A small multi-label image tagger, trained from scratch.
Model: 2.96M parameters, 32-pixel images, arch convnext_v2, patch size [2, 2], depths [4, 4, 4], widths [64, 128, 256].
Data: trained on drawings of small networks of dots and links, 48750 training examples, 60.4 epochs.
Rows from block 9, named by matrix and row number. Rows with one number belong to one neuron. Each number is 50 + 12 x the weight over the matrix's rms, rounded and kept within 0 to 99. All counts start at 0.
# fc1: MLP up (model.blocks.9.mlp.fc1.weight, 1024x256), inputs 172-255
# fc2: MLP down (model.blocks.9.mlp.fc2.weight, 256x1024, transposed), outputs 172-255
fc1.359:63 47 34 32 50 49 25 66 63 57 49 71 43 62 53 61 76 69 38 00 47 52 44 85 55 69 45 55 25 29 16 50 53 38 11 38 22 26 52 49 68 53 43 48 36 35 57 57 65 66 32 70 45 25 54 43 53 44 40 59 26 53 52 46 38 35 24 58 51 55 59 53 41 67 36 39 41 48 53 43 62 42 39 52
fc1.360:46 39 54 40 60 66 48 68 42 42 70 50 38 60 60 34 50 47 49 48 78 71 54 61 45 54 42 47 45 37 37 46 53 52 72 63 33 16 45 58 53 33 37 52 51 44 53 46 48 52 60 39 35 38 48 57 47 40 51 68 61 32 57 35 44 70 51 52 57 49 53 54 45 39 56 43 50 59 50 46 48 56 51 24
fc1.361:61 47 41 46 53 40 54 60 50 64 50 44 47 32 60 50 66 48 50 41 64 41 24 51 39 45 48 52 52 40 61 55 63 30 43 65 53 58 65 72 51 54 56 51 36 66 61 46 47 51 38 38 43 47 61 38 65 61 64 41 44 39 45 52 73 36 79 45 51 51 57 31 34 55 44 39 41 52 54 45 58 55 40 60
fc1.362:43 57 35 46 47 64 50 59 41 57 39 39 37 48 55 64 54 54 37 68 45 41 55 49 27 47 44 56 37 42 71 61 42 52 64 70 62 63 66 56 37 66 57 42 49 40 46 56 38 60 58 33 62 55 44 44 58 39 50 46 58 17 62 66 53 60 49 41 33 54 46 43 76 56 46 39 56 44 35 52 69 53 56 40
fc1.363:19 44 60 59 52 63 53 28 57 61 32 49 62 54 74 61 53 31 37 60 45 27 47 54 55 46 43 39 43 29 38 68 48 46 71 71 59 41 61 53 66 38 35 51 45 39 62 60 55 33 54 46 28 74 58 62 53 52 66 47 52 65 37 34 46 27 53 55 49 48 53 31 63 47 80 43 48 69 55 56 42 47 34 48
fc1.364:22 75 50 56 54 45 48 40 24 55 58 54 51 51 55 42 49 54 39 54 57 69 68 51 68 36 47 52 48 47 57 58 34 37 38 59 36 55 24 18 46 52 66 52 51 62 48 60 51 58 48 46 32 61 30 50 42 59 38 50 65 43 46 43 62 47 46 48 49 49 41 52 50 52 46 48 45 40 55 40 50 53 47 62
fc1.365:50 28 28 40 52 39 47 46 53 56 48 48 44 39 38 40 46 56 54 73 47 58 52 63 28 36 52 53 44 54 64 52 60 53 68 59 50 51 50 49 56 57 40 66 40 48 35 58 46 40 45 44 61 47 52 76 74 63 67 47 51 46 31 54 48 62 57 34 31 67 39 50 47 53 37 49 40 55 40 33 45 37 43 50
fc1.366:50 46 49 63 38 58 54 58 42 51 60 50 46 44 59 50 48 40 73 50 51 45 52 46 59 40 45 64 56 55 52 65 53 49 61 44 36 48 61 55 44 54 64 47 60 32 61 45 60 27 59 49 49 31 66 57 58 43 61 58 23 31 40 56 58 42 71 43 63 43 36 45 36 58 54 32 32 45 46 64 64 54 70 55
fc1.367:62 53 32 31 26 38 54 40 37 44 42 58 47 49 51 70 51 53 55 41 39 72 60 33 45 38 44 43 73 34 77 58 42 52 48 63 58 45 56 61 60 59 48 47 46 58 57 49 59 35 63 54 47 61 54 50 52 44 52 62 36 68 36 61 59 55 40 59 53 71 39 66 47 35 49 75 45 53 37 40 56 54 39 36
fc1.368:61 59 42 55 60 61 46 28 13 50 55 61 54 43 83 48 53 53 27 47 82 45 71 72 62 59 49 65 46 38 50 61 81 45 36 53 74 58 50 50 44 18 57 49 56 44 63 39 49 43 41 28 59 40 28 23 40 36 70 32 64 32 42 49 47 68 61 56 47 68 50 29 45 72 59 85 37 39 46 38 55 58 58 37
fc1.369:46 58 51 61 46 54 53 52 42 58 54 42 59 41 44 47 39 44 34 64 40 59 47 53 42 53 33 44 56 56 53 42 71 35 56 49 54 36 65 33 57 61 45 48 28 51 43 25 50 36 45 54 73 58 45 60 45 51 66 39 38 35 46 56 52 42 56 40 36 39 58 63 55 30 54 53 48 48 59 58 46 48 46 59
fc1.370:41 64 61 41 43 61 32 36 48 50 50 53 34 47 54 38 39 50 55 53 51 74 45 88 47 24 40 59 49 61 60 40 70 52 42 65 52 37 33 51 48 54 60 41 51 49 57 33 52 39 56 69 47 58 58 32 46 31 44 26 51 65 22 68 45 51 72 65 61 38 16 13 38 41 42 59 76 32 16 54 49 41 47 47
fc1.371:39 56 60 30 51 66 40 46 43 50 52 43 50 42 61 48 49 76 55 46 75 51 77 62 44 27 36 49 40 56 41 59 60 76 38 38 52 58 45 33 36 38 47 56 57 58 72 54 44 56 46 68 63 51 47 47 36 56 57 32 70 75 33 51 59 34 44 25 46 41 49 61 60 55 63 58 60 70 63 26 60 35 57 57
fc1.372:35 51 58 42 50 47 55 47 44 53 34 50 56 45 34 48 30 41 41 47 44 48 45 50 46 35 33 52 54 29 39 58 54 60 62 37 43 49 67 38 64 46 52 37 41 72 30 53 58 29 49 40 56 55 37 68 55 63 58 35 41 53 67 44 52 40 48 48 46 66 54 54 38 53 52 49 59 77 52 44 50 68 57 48
fc1.373:39 56 47 29 53 47 52 45 64 64 80 52 69 65 52 40 24 61 56 45 73 35 40 51 41 45 45 48 59 42 45 51 56 49 63 55 48 62 39 47 25 48 45 56 54 46 66 47 52 59 35 46 30 56 47 70 44 61 55 71 42 51 44 42 49 64 60 47 52 32 21 63 59 56 55 70 60 71 40 40 66 47 49 33
fc1.374:45 29 49 54 57 51 48 54 51 54 65 48 49 58 61 38 50 46 46 53 50 42 59 59 67 35 53 54 48 42 62 69 40 53 20 44 49 39 44 47 47 37 59 32 50 28 47 34 51 56 66 60 53 60 69 39 60 60 48 48 59 39 74 51 50 44 50 35 46 45 35 47 42 65 65 72 49 46 57 64 34 58 63 38
fc1.375:45 49 43 67 44 40 33 60 41 68 18 65 39 58 59 56 55 39 75 59 60 53 54 37 50 35 43 41 62 58 42 58 70 39 69 50 45 29 64 45 51 37 55 44 49 30 47 40 54 42 57 60 47 51 48 62 59 55 47 54 55 51 33 56 39 25 55 38 47 60 36 31 50 48 56 57 51 42 76 58 65 45 54 50
fc1.376:45 61 46 66 23 20 73 42 48 43 64 52 49 53 41 42 29 61 52 61 46 52 44 39 26 61 29 36 37 55 84 52 70 46 49 65 34 53 50 54 64 44 48 60 68 52 49 48 56 23 76 30 48 54 55 49 34 64 54 58 47 65 35 56 29 46 52 38 67 55 50 45 47 36 49 40 40 29 38 40 44 54 52 50
fc1.377:53 59 53 67 47 50 40 39 41 45 59 46 48 56 45 50 66 67 44 74 38 64 47 56 53 80 37 60 55 47 41 56 40 36 74 34 46 55 60 38 47 20 43 50 54 49 58 35 42 40 36 68 68 53 49 42 56 51 66 58 61 38 57 36 56 47 32 57 16 41 59 32 51 57 53 52 53 36 65 34 58 47 49 66
fc1.378:57 75 25 53 31 55 79 55 33 57 59 59 24 51 48 37 38 43 54 70 49 32 52 48 56 35 45 44 67 51 55 57 43 55 64 37 37 78 54 70 38 69 52 57 59 36 16 68 59 46 72 53 38 49 58 38 46 74 55 45 39 57 48 47 56 53 26 54 66 43 56 36 50 35 63 79 57 47 38 49 32 51 54 65
fc1.379:50 51 59 49 50 32 59 58 52 53 11 61 65 47 37 44 25 47 56 27 40 65 27 42 44 43 28 49 54 64 47 51 51 55 47 47 56 64 50 70 35 44 47 55 53 44 56 47 28 48 44 31 48 55 32 47 41 65 44 27 26 54 35 61 63 52 57 68 53 50 22 74 56 44 52 51 55 70 64 62 48 40 48 36
fc1.380:57 33 50 57 59 27 34 53 49 50 29 54 40 56 34 55 35 50 57 46 82 57 40 42 37 41 44 26 15 54 44 35 54 27 52 13 44 44 42 47 53 82 57 42 44 27 43 45 46 52 57 55 27 39 32 55 64 43 53 45 18 69 59 39 49 30 57 70 51 41 60 48 53 44 71 43 59 43 37 59 59 58 52 40
fc1.381:46 47 68 54 66 37 55 55 50 45 55 43 36 51 29 65 68 56 47 50 44 59 46 44 54 62 59 50 52 49 32 67 49 57 51 51 41 49 41 66 64 39 35 71 38 71 53 51 35 30 34 53 28 52 52 71 51 39 43 55 41 42 47 45 50 36 49 47 48 47 60 53 38 59 59 67 54 30 68 59 49 62 48 54
fc1.382:54 60 42 60 70 52 40 49 34 46 56 44 41 38 59 70 39 48 51 30 35 48 54 47 58 38 65 42 75 55 50 41 53 53 53 53 42 56 50 63 57 40 40 41 44 40 48 52 44 46 38 30 45 51 44 40 46 47 29 56 43 46 50 52 61 54 54 59 45 44 59 43 62 54 64 73 60 48 50 50 52 43 65 85
fc1.383:45 46 59 43 69 39 46 56 55 42 55 43 45 34 41 42 37 50 51 43 30 33 40 44 50 54 48 75 55 61 36 53 63 55 47 64 45 36 39 50 52 48 60 40 47 50 38 43 50 52 56 45 41 55 61 48 56 48 41 43 55 55 31 46 36 52 51 44 46 61 57 47 58 39 54 69 54 40 46 39 39 41 61 48
fc1.384:50 44 45 51 56 45 48 50 42 44 42 53 61 46 53 30 56 72 83 71 41 53 57 34 61 64 34 45 56 39 35 58 47 42 59 49 52 65 69 45 58 70 51 38 61 62 61 44 40 60 43 53 58 53 35 61 53 62 45 43 43 48 57 48 45 39 50 55 38 41 37 37 50 46 54 69 44 47 65 41 38 54 55 55
fc1.385:55 47 48 53 47 39 48 56 66 44 44 54 33 60 53 38 48 47 50 47 54 51 41 55 54 55 62 56 49 60 51 42 46 49 54 60 62 49 56 50 35 61 57 54 52 52 53 49 52 53 59 39 36 49 43 38 62 52 51 58 42 39 39 40 58 54 58 55 56 49 41 42 45 50 42 53 46 48 41 55 48 45 60 54
fc1.386:64 65 38 35 53 51 48 33 49 71 78 55 55 48 84 50 58 55 47 52 48 29 60 68 43 32 31 54 47 44 36 62 41 47 46 15 61 37 47 60 35 37 67 50 57 55 41 72 67 56 77 69 44 53 59 43 48 54 70 59 47 45 40 52 46 50 51 56 36 59 29 36 39 49 58 60 59 50 64 60 65 71 67 58
fc1.387:68 48 62 60 44 44 49 42 34 45 48 58 59 37 74 49 60 84 62 51 41 47 35 44 26 49 37 58 64 46 40 52 14 58 45 52 34 43 53 62 35 43 51 41 52 40 49 63 45 24 58 46 46 54 42 57 48 55 44 37 62 80 57 57 56 43 57 42 58 49 46 52 38 62 44 72 36 47 50 40 52 45 74 45
fc1.388:41 52 40 53 40 51 57 83 47 61 59 43 41 43 40 33 42 38 51 48 45 39 47 57 34 61 57 40 66 57 54 39 39 56 44 47 53 44 42 50 66 51 48 41 45 57 61 44 63 20 48 53 44 71 42 55 61 54 48 40 43 49 63 52 54 61 61 50 44 46 39 66 42 63 35 48 62 61 49 61 52 53 66 48
fc1.389:57 45 39 53 58 46 39 61 44 57 40 45 49 40 47 43 68 56 58 45 43 52 61 36 60 36 53 38 50 49 38 37 66 56 54 54 56 61 41 58 66 41 49 51 38 37 50 63 23 43 62 48 56 69 51 42 48 30 42 51 58 50 52 36 36 35 55 60 40 44 45 51 60 59 51 55 46 61 55 46 45 50 40 47
fc1.390:41 53 39 30 59 47 51 60 59 37 44 47 44 40 54 38 52 54 24 65 47 52 56 57 55 37 38 51 40 69 53 57 71 39 57 50 37 38 45 24 70 43 52 56 63 49 39 43 65 51 49 44 68 46 35 51 62 55 51 48 35 51 47 53 73 55 67 52 55 57 43 47 58 52 64 57 53 38 33 33 65 39 48 53
fc1.391:54 59 57 57 37 56 40 65 46 57 34 49 56 50 48 57 77 63 34 93 37 39 59 40 34 40 64 27 40 09 46 63 52 50 63 48 33 55 50 22 48 52 49 34 42 45 41 58 56 69 42 58 22 82 18 57 43 50 36 49 63 56 47 60 34 31 44 46 49 57 36 42 60 49 68 47 46 40 47 72 46 36 68 40
fc1.392:57 60 53 45 61 60 45 53 38 53 32 71 62 60 40 52 52 54 38 54 33 52 54 52 46 61 59 41 46 52 42 71 41 44 44 47 45 45 52 54 37 58 58 61 50 53 61 50 38 52 54 60 35 44 40 39 59 52 64 51 54 69 46 33 49 48 50 62 46 55 66 48 46 43 37 40 52 47 55 42 60 56 41 46
fc1.393:60 38 39 45 44 54 40 54 30 86 32 51 75 60 67 44 47 68 59 55 46 65 50 47 61 94 61 40 49 61 50 49 75 59 42 26 47 64 59 46 49 45 45 80 32 39 47 59 51 63 37 51 76 46 47 47 27 35 51 40 28 67 50 64 33 47 30 54 31 51 51 51 51 46 59 37 07 51 70 56 77 62 62 70
fc1.394:65 50 36 47 52 62 56 43 40 49 71 42 41 51 55 39 46 50 48 53 49 76 35 45 27 44 56 53 43 63 28 25 60 50 58 55 40 56 58 54 52 56 49 39 59 54 61 49 56 19 63 50 48 62 46 58 40 44 49 26 41 44 51 55 28 61 39 72 46 38 51 26 50 44 53 46 43 45 60 37 38 42 43 35
fc1.395:41 40 45 57 44 45 47 52 53 51 54 44 40 39 36 48 47 55 38 39 69 58 55 41 41 47 45 46 59 63 58 46 42 60 53 48 46 49 45 37 51 54 47 40 59 50 52 57 38 54 37 59 47 60 53 48 51 61 48 55 44 56 58 46 51 54 53 36 58 60 54 64 55 55 52 47 41 51 49 48 56 47 47 61
fc1.396:48 53 44 49 63 29 40 47 41 61 52 58 39 68 51 57 25 47 44 50 48 36 47 56 35 68 72 25 49 70 46 52 67 30 39 46 52 54 33 26 49 44 42 53 64 54 55 51 43 41 72 62 50 26 63 57 49 76 49 34 41 51 64 36 43 44 55 47 66 52 66 59 52 67 23 56 35 52 33 73 62 53 47 39
fc1.397:63 45 52 47 44 53 49 53 50 68 58 40 45 52 66 44 69 47 41 38 61 47 57 43 41 46 57 52 60 51 48 41 59 71 55 58 42 58 38 53 53 56 48 45 51 53 41 47 43 46 45 52 86 49 29 58 51 52 55 50 71 49 45 57 61 48 44 54 52 50 49 45 57 43 62 51 53 35 45 44 55 68 45 53
fc1.398:47 66 33 50 57 53 49 34 66 47 64 55 38 37 39 41 59 49 46 54 44 35 76 44 54 41 52 36 40 41 45 67 41 48 59 29 51 49 50 66 54 48 53 50 62 38 39 55 31 40 61 54 46 50 46 67 46 51 58 63 53 38 37 34 48 69 62 59 51 38 58 58 34 67 63 54 39 53 58 62 53 50 58 52
fc2.359:55 52 30 34 63 35 61 62 59 68 69 40 37 36 64 72 36 43 43 44 39 20 59 51 43 24 28 49 57 71 38 35 65 43 72 45 29 49 71 74 30 54 49 43 73 31 41 58 38 73 52 72 68 47 43 42 55 52 42 42 50 56 34 54 39 54 68 87 38 44 36 13 51 70 52 66 52 90 54 46 54 56 53 50
fc2.360:30 52 38 32 61 65 56 25 41 38 53 28 47 50 39 52 47 37 50 09 65 89 42 28 36 44 53 54 54 52 28 59 29 42 58 40 71 55 45 36 46 72 50 32 48 58 30 56 33 50 45 49 42 52 50 43 66 58 47 49 53 52 40 37 63 39 51 44 71 39 55 39 49 59 55 66 44 42 46 42 79 37 55 31
fc2.361:36 35 51 44 46 60 25 33 53 55 55 54 56 49 63 39 62 40 42 31 59 44 59 61 55 53 48 50 40 54 49 38 52 52 32 30 73 72 56 47 67 65 52 52 53 48 50 55 52 68 59 61 36 44 46 39 44 29 49 50 47 46 47 58 47 46 60 48 44 54 50 36 51 53 63 39 60 57 61 62 49 47 59 43
fc2.362:53 67 73 51 33 52 45 31 42 41 46 92 60 61 45 00 87 53 38 47 25 59 57 82 39 59 53 52 56 80 48 33 46 52 49 56 61 44 62 55 68 32 49 59 40 63 48 60 63 75 52 35 16 33 24 58 75 57 38 48 52 62 72 42 75 77 68 45 63 28 17 59 67 46 31 24 73 41 46 48 45 45 40 08
fc2.363:55 14 49 60 47 47 44 69 51 34 36 55 54 42 41 58 50 18 55 45 53 64 41 67 73 61 39 52 41 51 58 68 54 74 61 30 37 46 65 55 55 83 51 45 49 48 37 51 62 54 51 45 58 50 49 33 47 62 39 61 62 52 19 52 37 50 56 59 41 57 68 53 52 30 32 52 46 61 50 52 12 53 49 49
fc2.364:52 57 57 52 49 73 57 43 50 65 55 62 36 44 52 52 44 43 52 39 52 49 49 39 52 58 66 29 40 48 60 60 42 55 48 67 49 52 51 23 38 36 50 51 40 48 61 52 43 55 65 59 48 56 52 65 51 54 31 38 65 47 53 45 46 57 42 40 52 61 47 58 48 69 67 48 45 48 50 54 58 63 53 62
fc2.365:53 29 52 44 61 35 57 71 42 57 56 46 51 47 33 58 46 39 48 55 76 53 31 53 51 34 56 39 52 26 46 32 43 49 47 47 39 62 57 45 44 56 51 64 48 53 57 56 57 53 46 36 48 49 65 47 59 59 52 40 55 44 53 70 52 57 26 47 50 49 35 36 64 41 45 30 60 48 49 37 72 57 68 73
fc2.366:47 49 59 39 51 67 52 47 59 40 54 55 48 53 47 51 54 46 56 57 63 37 66 56 66 57 60 58 47 58 58 47 36 29 58 46 50 63 38 53 63 54 33 44 48 39 42 62 58 44 54 64 41 39 45 56 47 61 61 54 44 48 52 47 51 48 40 31 47 49 60 36 33 61 39 43 72 47 50 55 40 35 58 35
fc2.367:57 51 48 41 38 47 55 63 55 55 44 59 55 60 39 53 59 32 47 45 45 64 45 38 75 43 52 46 38 43 47 69 60 45 47 64 59 47 54 68 58 65 51 57 45 42 55 47 56 40 66 42 62 42 47 35 62 59 58 60 39 52 53 57 55 62 48 38 62 50 36 64 49 50 42 56 59 53 49 78 53 59 65 33
fc2.368:37 39 36 52 53 63 35 48 41 46 72 63 56 39 64 46 35 65 76 41 33 61 61 51 71 55 46 39 48 46 58 49 51 37 51 52 43 38 52 77 42 38 60 35 57 57 41 17 49 29 43 42 47 38 61 43 61 56 35 53 63 63 31 48 74 45 45 53 46 57 63 40 41 52 82 38 56 24 48 63 69 36 52 52
fc2.369:62 68 58 56 40 49 69 58 63 62 30 45 33 53 51 35 52 57 54 68 39 46 35 64 48 43 45 62 59 50 48 54 37 51 56 48 54 55 36 37 46 57 42 36 54 52 53 67 63 56 68 58 50 63 65 44 62 46 62 41 36 58 52 48 44 46 47 42 42 42 48 50 58 47 39 33 49 51 43 46 60 64 41 36
fc2.370:43 39 64 44 36 30 45 56 53 62 54 50 44 24 39 38 52 69 64 62 86 39 47 39 56 31 34 65 64 30 35 48 58 44 54 60 52 53 41 52 49 49 43 44 56 51 65 52 34 70 75 76 58 34 53 52 58 52 36 52 69 64 51 42 41 65 51 52 40 58 08 52 44 44 44 67 43 56 52 42 36 41 60 62
fc2.371:54 53 24 59 55 51 45 52 43 47 61 55 47 28 72 66 54 61 37 19 41 36 42 38 39 53 64 75 71 46 60 44 55 43 34 35 43 62 30 49 32 73 44 65 46 37 64 67 41 34 29 52 47 50 44 43 31 57 45 61 45 43 45 36 22 53 21 36 57 41 43 51 55 71 56 41 37 55 50 39 47 59 53 37
fc2.372:46 47 55 56 57 46 46 70 65 50 51 47 51 54 52 44 43 34 36 50 56 49 42 41 46 38 52 64 52 50 63 52 43 40 57 56 55 51 32 56 59 55 50 52 54 56 51 44 40 24 63 54 43 44 50 37 44 49 60 47 41 44 47 62 59 46 67 52 48 67 56 36 53 53 54 35 32 59 57 57 48 76 44 55
fc2.373:77 51 49 56 56 49 60 60 65 52 56 60 49 42 32 52 64 59 41 35 51 53 53 51 63 48 50 47 49 54 51 63 46 33 46 45 57 64 50 43 57 39 70 69 39 60 55 39 49 35 51 57 52 40 41 45 58 30 44 43 31 44 27 47 45 80 48 27 55 62 27 73 58 33 54 32 42 52 64 56 52 69 47 45
fc2.374:42 36 68 41 39 41 57 38 37 47 54 46 57 41 55 33 65 47 65 48 64 56 78 29 45 44 48 52 51 63 57 68 42 47 62 55 57 51 46 46 38 39 61 56 50 63 45 41 47 60 53 50 51 59 56 40 32 39 49 35 78 65 74 64 50 43 27 45 54 31 38 34 55 50 38 55 52 43 52 50 55 50 48 58
fc2.375:64 52 52 66 56 68 39 64 52 51 45 32 37 36 48 51 29 32 37 59 45 46 56 43 47 50 44 42 49 44 62 46 46 59 77 45 38 43 45 66 63 45 37 52 46 56 45 40 38 61 59 49 52 31 58 56 32 66 63 54 55 58 57 46 50 54 42 48 41 42 47 35 36 30 38 34 53 39 63 62 49 53 66 56
fc2.376:45 42 52 29 56 29 54 52 57 64 29 35 69 44 67 38 60 49 35 37 54 62 53 47 56 42 59 37 40 24 49 47 46 44 48 61 20 37 53 48 41 50 50 55 45 54 38 45 58 51 43 53 29 55 56 46 65 53 33 46 53 47 57 62 55 61 47 58 27 62 56 33 48 51 52 60 70 50 44 45 42 54 54 64
fc2.377:70 52 58 54 39 67 35 46 60 50 34 44 32 31 69 49 46 28 72 35 38 59 55 53 47 34 46 52 41 57 52 65 48 51 44 45 40 94 39 21 18 50 36 47 61 52 42 37 63 31 74 48 58 56 43 54 61 66 39 52 57 47 53 37 42 50 50 42 54 65 49 42 54 43 39 56 56 51 50 50 68 65 50 56
fc2.378:28 44 64 70 51 71 48 49 37 42 26 45 57 51 54 42 57 28 54 47 47 36 57 46 51 39 57 41 70 27 48 69 40 45 83 47 57 36 50 52 15 28 34 53 37 35 37 49 37 52 49 72 49 56 60 67 65 39 41 46 82 39 64 42 27 49 40 57 69 62 46 79 48 47 34 33 95 62 58 23 24 98 53 24
fc2.379:33 45 37 67 39 56 61 42 58 60 57 38 56 52 40 50 33 75 43 55 57 70 56 49 58 56 42 64 48 49 65 61 49 42 51 54 65 46 44 45 39 55 34 80 61 57 45 28 45 39 50 54 51 58 62 30 63 54 62 40 66 57 57 63 44 52 45 56 46 45 40 48 28 51 58 50 50 37 47 58 45 53 49 73
fc2.380:45 29 64 60 40 70 59 46 68 56 60 53 73 80 43 40 53 58 37 31 33 56 48 35 47 44 45 54 27 61 55 55 56 40 48 66 69 68 36 58 71 48 51 75 50 42 38 40 55 43 73 62 23 52 46 50 50 70 39 63 28 59 63 29 59 70 56 59 46 89 42 54 48 51 61 71 40 49 44 47 44 44 53 33
fc2.381:53 39 42 40 47 43 52 72 50 45 46 47 50 44 53 45 33 43 45 50 68 51 52 30 81 75 21 47 69 52 39 24 63 64 46 47 48 56 30 58 44 45 42 80 62 75 66 59 51 64 45 45 58 63 54 42 45 52 63 54 81 46 55 48 72 54 61 56 37 63 59 30 39 50 53 54 52 68 39 45 45 40 68 43
fc2.382:42 43 40 55 62 40 49 60 44 53 59 58 46 38 36 40 63 55 47 55 45 45 38 65 38 43 51 61 45 57 46 56 44 40 60 75 51 61 47 73 59 46 46 68 52 40 46 44 57 40 44 54 45 52 64 47 60 54 50 46 58 48 44 54 51 47 68 53 73 66 54 28 59 56 46 36 52 33 41 52 32 43 59 24
fc2.383:54 51 47 45 58 41 49 56 51 41 53 56 58 43 61 50 39 50 42 49 53 30 36 63 63 39 50 55 70 54 33 35 61 35 41 50 34 56 62 57 47 35 38 50 64 49 32 60 51 52 52 63 36 52 48 59 35 51 52 39 66 81 41 53 54 49 56 42 52 49 43 23 50 56 64 55 47 46 50 38 57 34 59 47
fc2.384:58 55 62 33 41 54 47 42 63 64 62 43 33 55 42 54 57 50 52 49 68 60 39 49 44 45 39 69 56 69 54 53 55 75 47 55 31 40 47 42 50 42 52 34 50 52 55 79 52 54 47 26 53 51 48 58 55 56 33 62 34 39 48 29 39 78 59 42 42 43 72 43 38 50 49 50 64 35 59 64 60 51 46 57
fc2.385:53 55 42 48 41 55 38 48 43 54 57 68 54 47 43 56 55 43 59 53 63 50 55 57 54 57 36 53 60 56 45 55 54 59 53 47 60 42 55 38 47 45 42 41 54 37 61 42 52 65 47 41 57 42 62 33 50 56 35 29 48 50 60 66 42 51 41 53 37 46 57 50 37 64 43 47 64 50 52 49 48 51 36 64
fc2.386:39 33 56 43 51 52 44 59 61 53 38 46 60 61 43 95 22 53 24 26 50 40 51 43 31 38 37 35 70 49 50 47 76 49 48 33 63 49 35 71 48 55 58 70 46 60 67 32 47 72 60 57 59 53 56 36 42 52 47 47 35 23 49 49 89 51 48 30 48 72 61 38 49 39 55 72 33 43 24 59 47 64 50 59
fc2.387:62 33 31 45 59 62 64 32 64 37 37 55 52 52 52 35 42 37 37 77 58 41 71 48 53 61 34 48 43 45 20 48 57 50 43 49 41 61 46 33 47 40 31 53 41 45 38 59 24 56 37 55 57 41 59 46 40 33 55 45 67 48 81 42 51 56 45 42 50 47 59 79 48 72 49 77 43 40 70 41 41 32 53 65
fc2.388:56 53 51 46 70 55 51 26 54 64 47 67 26 42 47 48 56 54 60 40 58 50 55 43 54 34 69 36 39 54 65 50 46 64 40 32 39 53 55 42 64 54 46 39 52 79 58 55 58 59 24 62 52 58 58 61 56 39 45 36 56 53 63 59 54 47 45 51 45 35 47 40 57 41 52 51 63 42 51 44 54 58 65 69
fc2.389:31 61 31 35 35 42 37 49 64 62 55 45 46 40 57 49 59 47 50 42 50 63 53 47 53 54 61 50 46 46 65 42 55 37 38 53 52 36 56 46 58 50 63 54 58 51 72 28 65 40 62 55 57 54 55 48 34 44 36 38 36 38 47 40 48 52 48 44 54 64 68 55 51 45 41 64 54 41 54 51 39 34 58 51
fc2.390:54 55 39 63 71 41 69 52 46 59 47 56 47 44 22 35 49 39 52 57 50 40 45 58 69 54 72 32 43 31 44 49 66 34 57 48 44 51 41 54 53 57 51 52 75 56 43 49 51 60 59 53 48 49 53 40 59 66 53 43 53 50 55 63 45 54 53 43 63 55 46 27 54 30 43 47 62 52 32 84 51 39 39 48
fc2.391:57 51 60 49 45 61 41 40 82 47 66 25 39 74 34 59 53 28 45 65 41 52 28 53 59 42 66 62 47 79 56 45 35 52 44 49 43 60 45 38 38 46 42 38 56 50 38 63 71 60 39 60 52 67 62 61 60 53 32 31 49 33 48 50 39 61 60 71 49 32 73 23 32 40 67 24 26 55 51 35 53 51 45 83
fc2.392:62 56 58 51 45 56 50 54 50 67 53 51 40 50 39 60 57 49 38 37 55 50 51 54 39 53 46 40 58 68 43 61 46 57 52 52 45 58 54 51 65 50 26 53 44 36 55 69 59 46 37 37 46 45 68 49 47 59 50 45 51 44 44 57 57 44 41 51 43 42 41 62 40 46 52 43 29 51 49 50 45 61 49 42
fc2.393:42 38 49 51 38 48 29 60 69 23 58 43 76 74 57 69 67 55 41 51 65 48 53 52 34 55 30 66 59 66 54 45 27 47 33 49 63 58 45 44 32 54 69 61 50 62 54 65 76 52 56 34 29 34 57 43 45 41 37 38 61 70 56 35 35 42 36 37 38 45 72 63 51 28 31 54 40 42 61 39 46 54 71 50
fc2.394:61 34 50 52 38 44 46 47 50 36 31 64 71 38 41 42 41 47 44 39 50 54 58 42 37 52 46 64 61 61 43 53 60 46 51 35 33 34 37 76 59 63 55 76 70 57 49 40 44 47 59 39 45 77 52 54 32 46 39 55 28 45 60 43 68 50 28 59 26 52 47 31 42 54 18 50 32 57 51 59 41 51 65 46
fc2.395:47 58 46 33 47 58 39 47 53 49 53 43 50 51 44 47 61 48 56 50 52 51 58 65 54 44 54 56 56 55 46 46 42 57 51 49 48 43 60 48 46 49 57 40 33 54 67 53 51 53 61 50 44 49 54 64 47 49 60 45 54 63 48 60 51 47 53 43 49 53 56 68 39 54 52 42 43 45 43 52 47 49 53 44
fc2.396:37 68 50 54 61 63 47 58 53 31 57 54 48 51 70 43 39 69 45 37 31 45 40 35 49 41 48 32 43 57 61 47 62 51 48 50 34 68 44 60 27 48 54 44 60 32 47 54 62 53 40 43 56 51 72 52 45 48 59 39 40 24 62 52 48 33 46 27 38 79 49 56 62 40 50 49 69 54 48 61 45 45 44 51
fc2.397:48 51 57 58 45 47 51 54 65 62 48 54 48 45 41 38 52 84 36 47 56 66 32 29 53 73 46 58 38 60 38 46 31 53 30 50 41 46 50 45 56 34 72 43 60 34 41 38 54 64 58 57 42 55 33 61 40 60 73 67 21 61 46 45 68 37 46 62 45 55 56 31 41 47 60 34 47 48 49 56 32 32 42 62
fc2.398:43 47 71 40 45 41 51 71 45 55 42 66 61 46 46 42 54 31 76 45 50 47 57 41 47 49 58 53 46 41 46 53 56 53 63 46 45 51 51 47 52 55 45 47 53 43 35 43 39 34 45 38 47 57 46 48 65 51 56 43 44 39 37 57 60 41 70 42 48 41 81 46 60 60 51 45 45 55 48 56 58 38 55 55